From a checkpoint of a small spectrogram VAE: encoder patch size 8.
Rows from block 5 of the decoder of a small spectrogram VAE, named by matrix and row number. Rows with one number belong to one channel. Each number is 128 + 32 x the weight over its row's rms, rounded and kept within 0 to 255. All counts start at 0.
After each channel's rows are labels from the 100 clips, of 14976, where the channel reaches its highest value: "strongest on" is what is common among them; "band" is the frequency band that holds the peak. Only what is clearly more common there than usual is listed. The data: melodies that start on their tonic, played by one synthesised instrument.
# convs0: first 3x3 conv (decoder.decb.1.0.convs.0.weight, 128x128x3x3, each kernel summed), inputs 0-127
# convs1: second 3x3 conv (decoder.decb.1.0.convs.1.weight, 128x128x3x3, transposed, each kernel summed), outputs 0-127

convs0.61 [158 164 132 106 129  85 105 122 123 141 113 133 126 154 136 109  83 108 134  86 155 200 148  98  21  59 127 124  88 136 134 103  64 121 105 141 109  88 155 141  91  94 129 147 124 119  70 135 138 119  87 130 218 120 159 149 110 111 183 179 119  13 155 114 136  88 132 111 158 107 152 123 172 157 131 114  95 145 149  81 117 101 125 135 145 147 133 156 188 117 152 156  95 152  91 181 120 143 122 145 182 136 149 100  78 123  58 113 145 117 148  96 140 137 138 152 143 122 133 123 120 136 158 184 146 114 159 182]
convs1.61 [ 98 107 139 130 136 180 124 120 132 134  70 139 153 105 133 146 138 134 110 158 109  63 109 138 196 211 132 136 141 107 104 131 160 149 158 161 131 170 130 155 187 154 114 124 111 163 137 128 151 119 106 134  67  86 108 135 157 157  91  88 180 255 117 137 120 153 126 146  90 114 133 133  67 148  97 134 135 108  60 178 139 127 124 115 104 103 142 121  79 150 115  95 155  97  98  22 118 120 131 139  88 121 111  98 145 133 204 151 109 127 106 149 111 119 180 103 125 128  97 108 127 146 107 135 129 118 117 114]
strongest on: pace: fast; staccato; square lead
band: 500 to 1000 Hz

convs0.86 [112 111 218  62 120  40 158 130 127 207 121  93 130 188 135 103 118 109 120 153 134 145 156  83 168  95 116  84 112 100 119 127 106 134 135 147 112 132 135 145 136 120  99 164 106  99 132  97  89 187  85 136 126 126 122 108 108  95  75 163 132 121 130 158  97 125 150 149 130 134 156 143 164 156 179 168 152 200 106  95 129 213  69 162 162 118 162 161  94 141 158 135  85 161 140 137  80 141 139 138 124 146 122 158 103 167 110 196 127 142 120 109  98 124 141 123 143  48 119 145 155 159 161  96 144 124 192  85]
convs1.86 [147 101  43 159 160 188 159 138 151  58 160 169 132 123 114 155  94 144 140 117  96 124 108 147 101 142 135 147 110 162  91 133 129 104 107 125 121 122  73 143 168 133 163  47 125 137 139 124 182  44 164 102 124 127 131 132 164 140 169  67 152 142  90 136 137 137  61 105 160 145 119 121  81 109  78 124  96 135 181 121  99  27 137  50 142 161 107  89 186 138 140 134 171  93 136 140 176  86 138 141 121  72  99 165 166 118 146 128  78 107 114 159 149 127  96 139 109 152 135 108 131 103 145 130 115 118 123 163]
strongest on: square lead
band: 500 to 1000 Hz

convs0.20 [126  78 147 126  70 135  27 157 154  65 123  83 121 121 115 116 125 104 136 122 119 112 161  54 132 125 118 100 101 139 125 150 112 119  81  69 104 100 135 158 169 129  98 133 150 104  93 104  91  81  71 140 138 146 108  69  99  82 114 135 134 127 150 116 152 131 133 173 104 148  77 130 124  98  39 141 134 119 117 131 124 132 112 108 134 127 102 123 103  80 103 185  95  94 118  91 132 111 125 107  66 148 115 174  94  65 107  74  89 160 126 117 119 123 146 111  66 134 146 159 126 118  96  96  83  55  63  75]
convs1.20 [142 145  84 142 142 125   0 105 119 128 149 177 123 104 137 126 178 119 112 134 135 165  99 152 145 138 141 165 138 132 145 109 118 123 113 151 124 143 131  57  34 124 121 135 105 144 158 140 139 145 155 114 127 146 165 132 142 166 139  58 115 121 123 134 104 129 131 129 164 142 177 114 112 163 252  83 124 140 112 136 143  94 132 139 163 135 179 116 136 109 138 148 155 162  84 116 147 103 130 138 140  57 110 104 138 157 155 156 155  25  95 129 157 143  98 118 130 128 135 126 115 126 153 151 164 145 179 164]
strongest on: tonic: F
band: 250 to 500 Hz

convs0.101 [ 97 119 168 158 143 148 139 162 118 101  81  83 107 119 145  91  83 128 117 108  69 131 139  91  14 199 122 129  61 106  81 122  82 147  87 157 127 136 117 145 154 128 137 138 140  45 139  97  59 130 131 133 123  94  86 116 121 139 142 124 126  46 135 120 167 185 140 182 161 109 144  99 129 168 123 137 118 156 187 161  53 135 127 125 153  97 108 114  99 143 137 144 127 144 140 230 172  95 133 145  89 132 113 111 130 104 108 122 130 108 158 166 140 107 134 149 127 113 114 113 129 166 180 134 131 122 140  73]
convs1.101 [133 135  97 103 127 111 132  98 100 150 146 136 124 142 100 138 192 114 141 196 163 146  86 148 179  80 137 128 147 124 165 132 198 106 164  99 149 145 124  86 108 125 100 138 103 200 126 117 171 114 119 102 130 127 125 135 110 107 130 114 132 181 152 116 131 105 157  68 101 167  90 132 116  87 131 126 173  93  70 148 252 122 128 134 107 123 160 132 142 122 124  93 156  74 162  15  95 144 104 127 145 147 148 131 122 133  75 116 143 103  90 100 130 131 141  89 159 105 171 162 155  62 114 140  99 126  96 201]
strongest on: pace: fast; square lead
band: 1000 to 2000 Hz

convs0.55 [118 183 158 156 117 154 165 169  70 115 156 107 199 104 123 159 116 178 110 163 118  65 114 112  85 134 155 153 147 111 101  94 133 216 159 162 110 144  76 139 169 159 142 132 112  90 120  98 146 113 135 135 103  74 136 160 145 107 161 139 147  94 109  99 136 127 104 199 102 133 159 145 131 122 140 154 166 144 127 125 140 201 109  43 127 142 113  72  94 155  85 170  83 114  97  92 165 131 126 119 150 148 147 180 143 134 105  60 102 139 142 108 104 144  99 140  60 144 155 143 169 151 104 162 127 186  68 152]
convs1.55 [136  78  69  78 125 112 146 119 163 150  77 129  68 169 159  79 155  58 139  88 133 184 164 166 177 130 119  83 148 133 156 160 119  60 118  87 148  96 156 111 107 109 109 130 125 159 121 187 106 120 153 127 154 161 136  99 112 135  76  90 127 171 169 133 127 106 136  94 168 107 106 103 110 123 102  59 146 132 100 155 153  60 125 181 134 121 187 200 139 131 151 116 156 168 131 145 105 140 120 119  80 120 139 109 113  95 149 166 192 129  91 169 161 119 145 112 171 133 127 153  73  99 163  98 159  73 163 143]
strongest on: organ-like
band: 4000 to 8000 Hz

convs0.117 [124 158 112 179 131 145 255 149 121 144 149 136 109 106 160 128 124 134  95 143 111 123 161 102 146 142 116 103 140 126 156 145 108 151 112 144 148 168 104 184 221 130 139 160 100 156 162 117 122 214 177 140 125  92 147 142 106 120 148 158 142 121 117 232  94 125 240 110 117 149 139 155 138 145 194 159 104 150 128  89 138 105 150 107 132  80 162 190 119 135 123 135 150 138 144 101  91 135 138 148 203 127 169 189 125 136 152 151  99 166 107 129 133 102 111 115 155 140 135 122  98 148 156  99 140 131 143 106]
convs1.117 [176 114 112  62 136 120 187  80 123 106 154 139 143 142  88 139  87 143 158  92  93 116  75 148  89 140 158 123 127 170 100 108 147  63 142  88 107  65  98 136 114 107  86  35 119 116  95 127 148  10 114  91 148 142 118 110 157 100 149  80 140 103 100  79 122 155  42 110 175 168  77  84 124 136  92 112  97 138 147 142 138 139  79 111 136 143  96  73 125 136 147 151 160 137 163 129 142  56 133 161 119 119 118 140 161 114 126 137  93  90 121 139 131 135  94 139 115 139 169 130 171 107 168 125 116 116 112 170]
strongest on: thin (high-pass)
band: 500 to 1000 Hz

convs0.11 [103 103 141 150 148 122 145 150 197 108 108 157 183  93  93  91 119 108 174 123 108 129 138 116 124  50 145  90  91 158  97 143 173  88 104 104 121 111 104 124 155  98 153  85 111  94 172 171  82 129 124 135 124 165 113 121 138 148  71 160 106 105 110 176  76 158 164 145 107 146 180 108  93 113 167 119 133 139 132 220 108 126 146 132  78 142 143 199 182 167 137  82 131 109 150 174 158 198 132 113  68 123 145 171 105  86 127 136 132 158  76  97 182 146 191 137 139 137 162 135  78 152 140  86 157 119 122 149]
convs1.11 [182 118 127  80  54 106 105 128  38 136 147 109  69 165 117 152 129 174 113 146 178 134 145 128 142 154 103 167 148 104 146 103 121 116 112 144 111 150  95 124 108 140  88 151 111 142  96  81 154  78 123  89 142 133 102 108 114 130 175 109 157 123 147 138 171 132  58 148 167 103  48 123 137 182 166 152 114 138 152  62 155  97 139 121 154 145 141  44  55  59 104 162 100 147 108 109 100  62 112 134 182 124 139 134 146 176 153 149 117 104 135 121  76 118  50 129 153 173 115 125 130 134 124 139 123 129 111 137]
strongest on: the note B
band: 0 to 250 Hz

convs0.29 [139 113 149 123 100  78 159 127  98 105 149 135 133 133 116 120 163 149 122 101 126 145 116 132 192 126 131 101 132 149 110 138 243 152 138 159 116 136 106 182 145 133 124  94 151  84 158 113 108 136 186 154 149 175  58  93 101 116 180  64 129 230 147 130 131 177  95 124  87  91 142 127  81 157 157 133 148 112 189 116 177 150  92 161  80 120 128 128 112  95 103 142  91 133 159  80 117 152 147 133 142 139 164 172 159 130 134 116 149 182 148 161 203 108 122 127 130 152 185  84  91 154 163 117 169  94  93 145]
convs1.29 [126 145  82 160 148 134  79 111 138 119  76 136 109 160 141 156 139  92 131 151 132 100 124 102  62 159 127 158 124 108 139 101  42 115 133  98 106 108 128  96  97 146 118 121  78 173 123 131 119 149  73 132  58 105 212 110 150 146  41 171 129  59 117 132 126  80 166 109 125 168  98 116 182 119 143 109 127 142  97 151  42 120 151 108 162 175 118 153 140 155 138 146 146 121 130 144 140 114 105 110  61 119 133 110  88 133 161 121 142  75  58 128  66 129 124 144 115 116  52 145 146 102 116 146 123 146 192 147]
strongest on: square lead
band: 500 to 1000 Hz

convs0.114 [ 90 128 108 147 139 153 112 132 115  88 138 127 147 131 151 126  97 145 129  92  88  69  72 184 143 144 125 145 108 169 114 128  88 162 138 108 204 196 145 149 114 113 156 145 153 133 124 148 152 137 157 110 133 116 145 182  81 140 166 100 194 174 141 151 126 132 109 166 141 137 109 174 157  62  83 125 152  60 126 154 129 130 186 104 121 130 151 110 103  85  79 140 155 142 122 125 102  81 182 105 142 103 130 109 139 117  99  96 147 115  91 161 160 105 110   0  97 135 129 103 126 188  69 105 141 128 100 162]
convs1.114 [164 117 189 136 101 124  97 141 118 168 113 123 113 152 128 153 105  95 116 111 152 153 137 111 124 121 186 130 111  93 129  89 177 119  87 165  77  53  86 130 147  75  99  69 129 125 123 131 107 153  59 201 155 113  97 131 184 121 111 158  87  93 123 149 125 107 151  97  89 129  97  90  92 166 136  94  79 162  95 148  98 127 138  54 128 142 174 103 203 195 111 160 117 144 148 109 130 126 130 182 115 144 153 130 139 157 117 179  84 135 147 108  69 128 133 202 157 148 116 138 156  90 132 171 153 143 190 110]
strongest on: square lead
band: 4000 to 8000 Hz

convs0.116 [146 125 169 101 112 171 139 129  62 195 119 153 130 119 137 140  73 178  72 141 211  88 114  84 131 146 131 125 124 167  97 104 117 130 124 106 103 114 151  98 115 180 126 112 148  97 120 100 122 128 106 167 101  99 125 144 125  88 115 106 187 161 156 119 104 156 134 197 130 162  98 102 101 203 136 123 109 195  96 107 137 135 134 166 198  63 127 183 138 140 138 127 111 102  88 115 131 180 101  79 106 105 125 123 151 196  98 133 183 127 148  93 114  66  96 165  98 147 195 109 133 138 121 112 117 190 127 148]
convs1.116 [153 120  89 144 133  67 164 120 183  87 127  57 143 134 128 152 200  78 180 108  86 122 167 140 133 116 160 130 151 107 140 151 136 133 137 157 134 114 120 146 165  85 132 122 152 152 140 144 131 125 131  50 171 167 154  97 135 188 128 158  72  91 128 129 168 103 150  73 114 139 182 182 154  55 118 147 128  93 187 157 110 127  88  47  83 173 119  75 102 119  94 104  94 154 167 156 121 100 153 168 148 115 124 152 107  90 165 103 116 129 134 161 124 181 161  97 134  94  83 157 137 125 128 104 138  85 112  78]
strongest on: the note A#; trumpet-like; tonic: A#
band: 2000 to 4000 Hz

convs0.113 [ 84  94 144 104 132 113 145 146 141 135 156 182 126 170 139 138  89 102 151 143  89 130 105 118 128 117  61 120 105 107 118 160 149 149 154  87 168 169  96 136 121 107 113 218  73 116 106 119 131 134 133 105 139 178 100 197 146 111 145 163 148 137 119 172 135 102  97 123 139  56 119 104 143  91 137 163 144 102 115 158 151 152 206 131 162 155 114 112 126 160 134 134 182 147 155 115  61  95  42 101 127 170  89 142  62  99 115 170  79 132 122  96 138 165 120 121  98  97 175  99 124  52 166 160 155 163 123  78]
convs1.113 [190 128  90 147  80 129  91 100 123 119  95  69  95  67 122  99 170 170 109 133 148 114 159  93 101 146 184 107 157 174 150 133  90 114 119 154 102  75 138  93 138 161 121   6 126 146 125 147 125 158 112 138 123  72 127  50  93 140 109 113 131  86 134 135 118 164 158 126  99 181 156 144 145 124 124 118 111 140 110  77 108  92  95 133 101 137 111 100 129  72 104 144  87  72 118 110 132 136 181 168 164  70 195 107 154 172 167 105 143 103 149 154 138  99 112 118 152  97  93 145 118 204 105  94 119 127 138 131]
strongest on: the note G; trumpet-like
band: 2000 to 4000 Hz

convs0.119 [169 142  88 124 106  63 123 134  65  72 145 138 141 121 111 104 175 117 115 132 107 102 114 151 131 129  96  89 102 156 148 134 133  89 181  99 134 115 123 135 116 156  93 111 143  86 135 121 131  89 123 127 113  93 116  94 159 114 117  26  69  41 108 136 103 135  66  85 151 146  92 106  96 124 111 114 154 174 110 147 140 170  32 134 160 111 151  95 107 102 112 118 135 170 133 137 152  81 141 149  82 127  94 111 183 110  94 113 129 140 119  52  68 156  94 171 126  81 158 150  86  78 124 154 127  84 107 151]
convs1.119 [102  98 173 134 155 136  49 154 169 131 132 132 115 120 159 185 106 129 166 120 141 129 110 110 170 104 123 130 120  89  74 154 163 176  94 159 124 140 118 103 118  75 144 131 144 148 133 119 129 152 155  85 150 133  91 120 122 138 169  94 194 186  93 125 115 193 144 129 121 127 149 102 110  69 190 154 129  73 148  82 118 155 160 176  96 150 120 112 153 174 128 168  89 145 164 117  79 147 133 130 149  79 143  80  95 147 204  94 104  58 146 169 144  72 125 104 137  81 184 145 190 178 113 106 148 140 141  96]
strongest on: organ-like; vibraphone-like
band: 4000 to 8000 Hz

convs0.75 [ 71 125  93 160  81  68 176  97 133 126 113 176 103 141 182 146 144  90 127  94 142  83  67 106 138 167 178 100 146 125  77 176 125 125  95 129 121 185 141 122 129 154 110 179  98 130 147  72 184 129  89 117  95 117 126 120  96 108  99 104  88  98 128 140  99  92 103 131 115 118 141 153 111 139 165  71 126 127  86 101 124  97 117 136 186 133  94 139  99 117 115  73 122 143  87 125 165 146 190 118 143 163 122 132 120 134 109 111 147 181 200  28  50 116 141 135 149  98  97 173  92 185 129 116 121 141 105 147]
convs1.75 [219  94 175  55 118 157 116 120 120 104 150 101 182 108  99 173  92 144 132 161 131 138 180 141  69 116  65 122 103  92 138  96 120  85 131 130 127  94 108 124 109 137 112  55 103 109  93 159  88  85 163 140 158 154 120 118 148 121 157 124 162 151 111 123 132 147 120  98 141 160  97  95 160 118 145 176 130 125 148 150 134 176 142 130  62 140 116  95 151 152 107 185  94 140 161  94  68  95  88 142 114  49 126 137 164 117 204 155 110  81  52 204 143 120 130 137 126 116 147 119 162 100 104 144 156 125 136 151]
strongest on: the note C#; organ-like; tonic: C#
band: 500 to 1000 Hz

convs0.88 [ 92 136 151 134 151 135 146 166 114 109 104 149 134 128 203 148 121 136 143 126 121 147 145 101  43 135 132 114  19 121 128 128  98 153 129 135 163  94  97 138 123 132 155 141  73  75 115 131 182 158  84 143 183 109  99 138 114 113 130  92 143 133  96 151 175 129 137 132 111 141 125 146 104 120 155 124 120 143 255 155 172 189 122 140 129 153 156 128  70  99 162 161 142 135 138 255 102 128 111 144 194 110 112 114 160 103  99 132 116 122 100 136 109 117 125 116 178 132 133 124 133 123 109 137 160  92 158 118]
convs1.88 [127 117  94 120 120 127 132  90 167 122  60 116 142 118 111 130 107 112 112 143 153  40  94 143 103 128 148 132 161 142 126 133 177  79 129 107  81 154 161 138 140 123 149 121 142 167 134 148  79 142 175 125  57 115 155 144 127 129 142 168 124 173 120 126  60 145 104  91 121 116 132 130 110 140  97 139 144  91   0 126 136 105 111 131 106  93 130 121 146 141 107 120 127 103 112   0 137 142 132 140 102 137 140 119 125 139 163 116 135 134 160 100 111 134 131 182  80 116 129 136 110 125 161 139 104 152  99 130]
strongest on: pace: fast; staccato
band: 250 to 500 Hz

convs0.106 [173 162 133 109 148 146 109 136 134 134 114 193 128 147 123 163  59 122 128 149 134  42 138 120 128 123 129 148  90 103  80  95 206 139 142 120  99 136  67 171 134 168 141 125 146 194 136 148 168 121 213  97 116 142 101 158  89 137 168 191 125 231 146 155 110 156 137 145 104 152 131 106 139 146 122 176 102 164 186 154  57  86 151 100 162  96 135 168 140 132 161 123 109  89 128 143 181 124 180 165 140 130 133  95  79 156  97 148 110 102 178  86 130 107 122 127 104 111 100 149 124 123 129 127 153 105 148  86]
convs1.106 [ 88 100 152 107  70 115 139 113 124 137 134  39 137 118 166 114 177 140  82 106 105 210 106 105 179 185 151 112 198 132 126 148  71 127 159 149 163 124 154 103 127  86 108 147  88  85 165  71  46 152  87 157 137 124 126 121 147 148 125  92 149  38 157  96 136  74 151 137 156 125 124 124 118 115  74 125  89  91  83  99 149 154 113 131 101 114 134  92  91 146  88 123 155 106 128 141 102 127  83 105 162 151 179 122 151 105 144 126 129 138  79 171 127 177 118 110 188 116 165 105 153 134 103 135 108 179 105 142]
strongest on: square lead
band: 500 to 1000 Hz

convs0.26 [137 130 115 126 150 119 111 171  98 137 116 159 115 131  31  90 174  90 101 142 135 126 116 156  97  99 115 161 123 128 171  89  97 118 130 112 199 166  88  92  96 118 166 111 140  78 161 108 106 135 157  93  82 150  83 109  92 123  73 119 138  66 119 102  82 139 109 118  69 103  97 150  96 111  90  74  97 117  78 113  68 119  83 120 126 177 106 120 132 155 149 113 213  93 137 101 117 120 116 139  29 158 144  93 129 143  95 123 126 109 106  71  96 111  81  86 158  97 131 160  94  97  82 125 123 139 101 136]
convs1.26 [144 108 105 149 130 161 172 107 166 125 132 106 139 138 166 139 123 148 161 132 152 120 164 100 180 159 126 134 144 139  80 200 157 131 122 160 102 113 157 130 170 130 109 146 112 161  81 179 123 134 173 193 169  75 227 136 134 137 164 146 107 176 135  87 168 123 116 132 132 145 142 148 165 129 124 159 154 157 195 133 109 157 132 169 158 123  99 133 116 128 118 112  71 167 183 175 129 147 129 108 197  98 120 187 118 128 178 140 124 170 141 209 155 160 192 178 149 139 121  80 165 175 188 159 137 149 123 137]
strongest on: clipping
band: 500 to 1000 Hz; 250 to 500 Hz

convs0.82 [171 103 148 117 146  69 133  92 124 155 142 168 151 145 168 173  88 175 114 147  97 161 105 119 105 123 139 141 139 153 159 162 119 141 128  98 107 150 173 141 122 146 165 141 147 125 161  62 140  98 160  73  94 142 108 134 136 151  68 103 136 179 166 167 168  89 124 162 109 150 174 112  53 140 137 143 114 198  99 162  92  75 164 158 165 121 155 142 205 163 154 118 195 169  96 161 185 172 182 160 144 124 168 138 171 161 125 129 141 130 150  88  93 158 137 170  95 107 166 154 139  82 191 129 111 132 122 124]
convs1.82 [144 157 137  97 130 159 158 131 123 157 115  69  59 138 109  90 145  85 124 127 178 101 131 105 141 115 124 135 104  80  86 110 133 139 153 129 157  80 102 105 145 101  79 124  92 111 118 170 134 112 109 190 195 104 144 114 116 104 150 120 134  85 142  54  58 159 124  92 154 129  80 105 170 128 158 150 117  58 132  88 159 168 109  89 130 175 131  86  50 109  95 133  41  88 148  70  44  86  93  85 128 174  93 115 125 107 142 150 144 126 112 148 118 108 135 135 147 122 115 139 118 155  87 128 127 140  77 142]
strongest on: square lead; organ-like
band: 4000 to 8000 Hz

convs0.14 [158 107 133 106 149  90 159 103  91 153 138 131 110 124 132  67 140 123 136 141 224  90 127 128 141 157 120 115 147 170  83  90  88 148  52 137  74 163 121  94 160  97 123 150 134 118 141 105 120 219 147 221 127 136 135 133 180 111 152 118  63 127 163 179 182  90 146  80 129  78 158  96 111  87 138 137 107 177 145 151 117 139 188 108  83  95 187 159 160 146 167  70 146 132 174 154 134 144 119 130 114 103 124 153  72 143 106 181 125 166 108 129 104 130 142 154 137 120 136 149 127  93 100 158 113 130 173 126]
convs1.14 [144 149 120 127 113 205 181 140 111  93 165 117 121  76  91 149 112 144 165  94  26 153 162 106  98 146 138 153 101 123 130 169 196  72 170 147 138  92 104 170 116 145 117  84 107 125 109 129 139  31 135  93 140 109 102 142  83 131 135 123 181 130  92  70  85 178  97 130 115 185  71 149 126 151 109 137 126 143 148  99 132 121  76 128 143 167 128  71  99 107  90 166 133 117 122 110 113  68 133 133 209 159 163 136 174 127 176 104 138 119 150 120 177 101  86 102 144 126 130 104 125 149 139 121 132 135  85 138]
strongest on: the note C#
band: 1000 to 2000 Hz

convs0.33 [126  81 100 124 145  88 170 146 132 169  80  92 106 126  83 135  86 151 109 148 123 150  97 108 103 107  90  52 146  92 137 157  97 114 141 106 161  90 104  96 103 105 122 153 152  94  76  93 156 109  83 147 112 213 142  92  75 132 106  70  87 167  91 102 128  76 125  70 125 106  95 127 139 136 131  51 157 101 126  79 120 150  77 154  83 143 107 155 164 107 107 133 117 106 148 136 133 117 111  67 106 101 152 181 125  91 110 150 168 184 130 149 138  64  82 125  97 124  85 118  92  88 112 109 132  67  98  95]
convs1.33 [123 148 137 160 129 161  64 132 131  73 163 191 142 141 152 127 202 145 141  87 142 105 160 157 158 131 149 163 112 162 104 122 140 157 110 140 123 130 139 129  79 122 127  90 110 127 152 151  81 194 151  97 130  74  77 161 205 117 158 182 195 127 159 135 139 164 125 207 124 125 106 116 134  98 189 195 123 157 106 149 152 171 191 116 109 129 148 123  76 152 135 134  85 139  95  95 121 132 166 144 107 128 107 107 137 141 167  96 139  81 124 149 191 146 113 114 160 130 116 132 162 155 114  74 147 127 202 191]
strongest on: clipping; bell-like
band: 500 to 1000 Hz; 250 to 500 Hz

convs0.107 [140 151 117 129 128 161 136 131  89 113 121 137 165  63 158 151 189 186 124 172 113  77 134  72 115 157 158 188 110 136 113 131  76 127  98  98 191  82 159 136 121  68 157 157 137 121 199 118 150 159 145 116 134 138 111 155 145  67 136 133 182 159 172 126 137  96  97 169 142 115 104 127 168 146 116 161 134  69 109 126 105 119 150 110 141 104 129 133 186 129 109 156  99 117 101 146 167  97 158  81 134 113 110 145  37 125 101 171 154 131 130 114 132 125  51 122  94 130 182 155 217 124 148 113  92 112 165 183]
convs1.107 [118 113 148 122 127 148 149 140 113 155 149 128 120 187 155 131  78  85 147 131 157 150 151 155 104  83 144  72 158 108 175 133 154 158 171 133  95 185 142 117 128 195 123  81 144 159  90 145  88  70 103 121 132 114 137 117 143 180 129 119  76  95  85  88 132 143 157  80 124 122 141 102 100  87 157 159 109 182 163 146 161 138 122 111  92 166 113 138  71  94 111  84 133 155 173  79  48 152 108 138 160 123 146 131 178 134 197  73 115 107 116 134  89 146 195 131 158 143 142 111  65 144  79  85 150 162 107  60]
strongest on: the note C#
band: 4000 to 8000 Hz; 250 to 500 Hz

convs0.6 [130 138 113 180 135 167 108 122  96 165 100 121 140  63 135 181 105 119 118 180 136 104 126 114 124  73  66 144 125 137 116 148 158 128  99  90  78 147 218 139 150  88 126 162 111 130 149 135 128 149 108   0 150  69  91 139 166 181 116  89  39 124  90 131 171 173 142 108  88 136 140 104 135 107 139 128 158 159 116 138 143 154 118 149  84 130 182 136 164  94 105 131 136 105 118 136 152 131  67 141 126 160 159 115 132 120 119 121 186 128 128  70 112 125  99  95 147 201 133 123 122 173 116 101  94 167 131 127]
convs1.6 [102 173 148  77 140  68 121 148 182 135 129 116 110 177 131  84 118 126 146  72  92 135 121 146 143 156 178  95 118 113 121 115 122 139 161 186 156 152  32 137 132 139 140 116 153 152 112 156 149 121 148 252 146 147 138 148  80  78 131 139 220 118 156 116 115  93 132 176 174 100 129 151 122 147 140 161  72  85 119 134 125 114 106 128 139 127  92  98  89 126 142 116 143 154 154 145  85 160 180 103  95 120 150 107 115 145 129 113  66 116 133 175 150 185 149 117 104 102 109 113  98  75 155 165 146  82 160 175]
strongest on: square lead
band: 4000 to 8000 Hz

convs0.81 [ 80  74 104 113 151 150 162 132 144 149 144 203 142 110 203  82 166 117 124 107  60 167 128 109 141 130 128 111 192 100 199  78 119 102 100 109 186 163 161 178 156  74 156 134 152 133 155 170 102 141 126  74 167 124  91  98 155 155  75 148  80 163  97 151 134 104 171 167 122  84 154  83 164 139 153 126 174 173 123 103 108  99 148 104 119 124 122 163 108  95 194 119 171 160 113 118 129 141 159  98 141  91  90 162 121 150 100 134 141 145 124 119 160 113 119 132 168 173 117 100 104  54 126  82 102 123 129 146]
convs1.81 [179 148 152 111 134 121  66 108  57 112 148  85 108 165  85 140  86 157 126 145 179 110 106 149 101 155  99 142 100 160 112 171 146  94 148 126  83  97 105  95 107 139 141 115  70 133 122 122 157 112 168 181  82 117 151 146  98  82 200 138 181 101 166 179 110 148 107  55 148 135  86 185 105 154 139 163 109 101 127 147 128 177 133 153 165 184 142  96 147 179  99  93 109  99 162 117 113  93  84 144 126 189 173  97 131 115 138 146  96  94  77 163  75  97 137 150 157  81 140 146 129 188 136 166 146 125 134 151]
strongest on: pace: fast; staccato; square lead; organ-like
band: 500 to 1000 Hz; 1000 to 2000 Hz

convs0.124 [102 105 110 175  82 219 142 112  97 152 138  70 149 153 119  81 123 143 116  76 111 101 183 190 117 105  86  94 129 134 136 111 127 100 140 106 134  58  72 114 128  90 134 146  99 160 202  86 141 153 125 129 136 134 124 169  92  77 148  84  88 160  71 129 104 101 133 124 131 117  95 101 115 157 141 111 147 136 113 150 152 116 152  40 125 180 172 154 183 147 163 172 179 123 103 121 218 160 150 175 141 164 125 131 182 131 124 134 140 121 159 119 146 126  64 119 130 122 145 166 155 163  88 128 136 136 148 123]
convs1.124 [122 115 162 110 159  25 127 134 150 135  96 174 131 116 132 202 129 118 160 171 153 147  79  85 113 139 152 160 101 114 136 146 154 131 148 131 140 206 166 114 127 163 131 105 166 110  75 181 108 127 115 132 121 115 103  83 149 167 136 168 210  92 142 171 159 169 158 138 109 123 147 145 113 112 125 160 106 131 152 100 114 117  88 194 125  56  72  87  90  71 106  85  77 135 135 143  32  93 108 113 137 107 138 124  74 128 137 103 130 107 108 117 115 163 185 156 144 125  93  78 120 105 154 101 120 126 129 134]
strongest on: organ-like
band: 4000 to 8000 Hz

convs0.42 [113  80  79 120 191  92  92  95  99 111 129  73 143 174 116 101 119 157 156 102 120 120 105 130  95 148 102 118  83 147 148  67  60  91 158 112  99  56 146 132 124 148 114 152 150  94  92 109 148  25 157 114 109 164 112 130  78 133 125 128 143 150 127  87 123 109 104  90 124 123  77 156 119 186  98 139 100  80 130  93 169 186 109 117 118 140  42  92 157 120 142 131 138 147 108  97 157 139 107 101 150 161 120  76 161 120 106 152 176  85  99 121  71  90  87  87 115 109 151 121  86 166  92  93 100 116 102 117]
convs1.42 [135 106 177 149 105 127  49 175  93 120 126 184  96 145 136 130 130 123 112 123 116 108 120 113 147 123 168 144 134 119  89 201 174 151  90 199 133 125  83 137 128 111 162  66 161 156 173 137 102 201  94  59 135  96  92 121 128 130 142 106 137 122 122 173 100 189 135 211 110 138 144 104  84 122 123 134 136 128 103 188 129  65 152  95 129 159 162 115 106 196 109 144 133 119 129 120 147  66 152 145 200  67 133  89 118 156 129 111 100  94 120 153 207 139 117 133 107 122 123 143 135 134 161 133 126 138 191 132]
strongest on: square lead
band: 4000 to 8000 Hz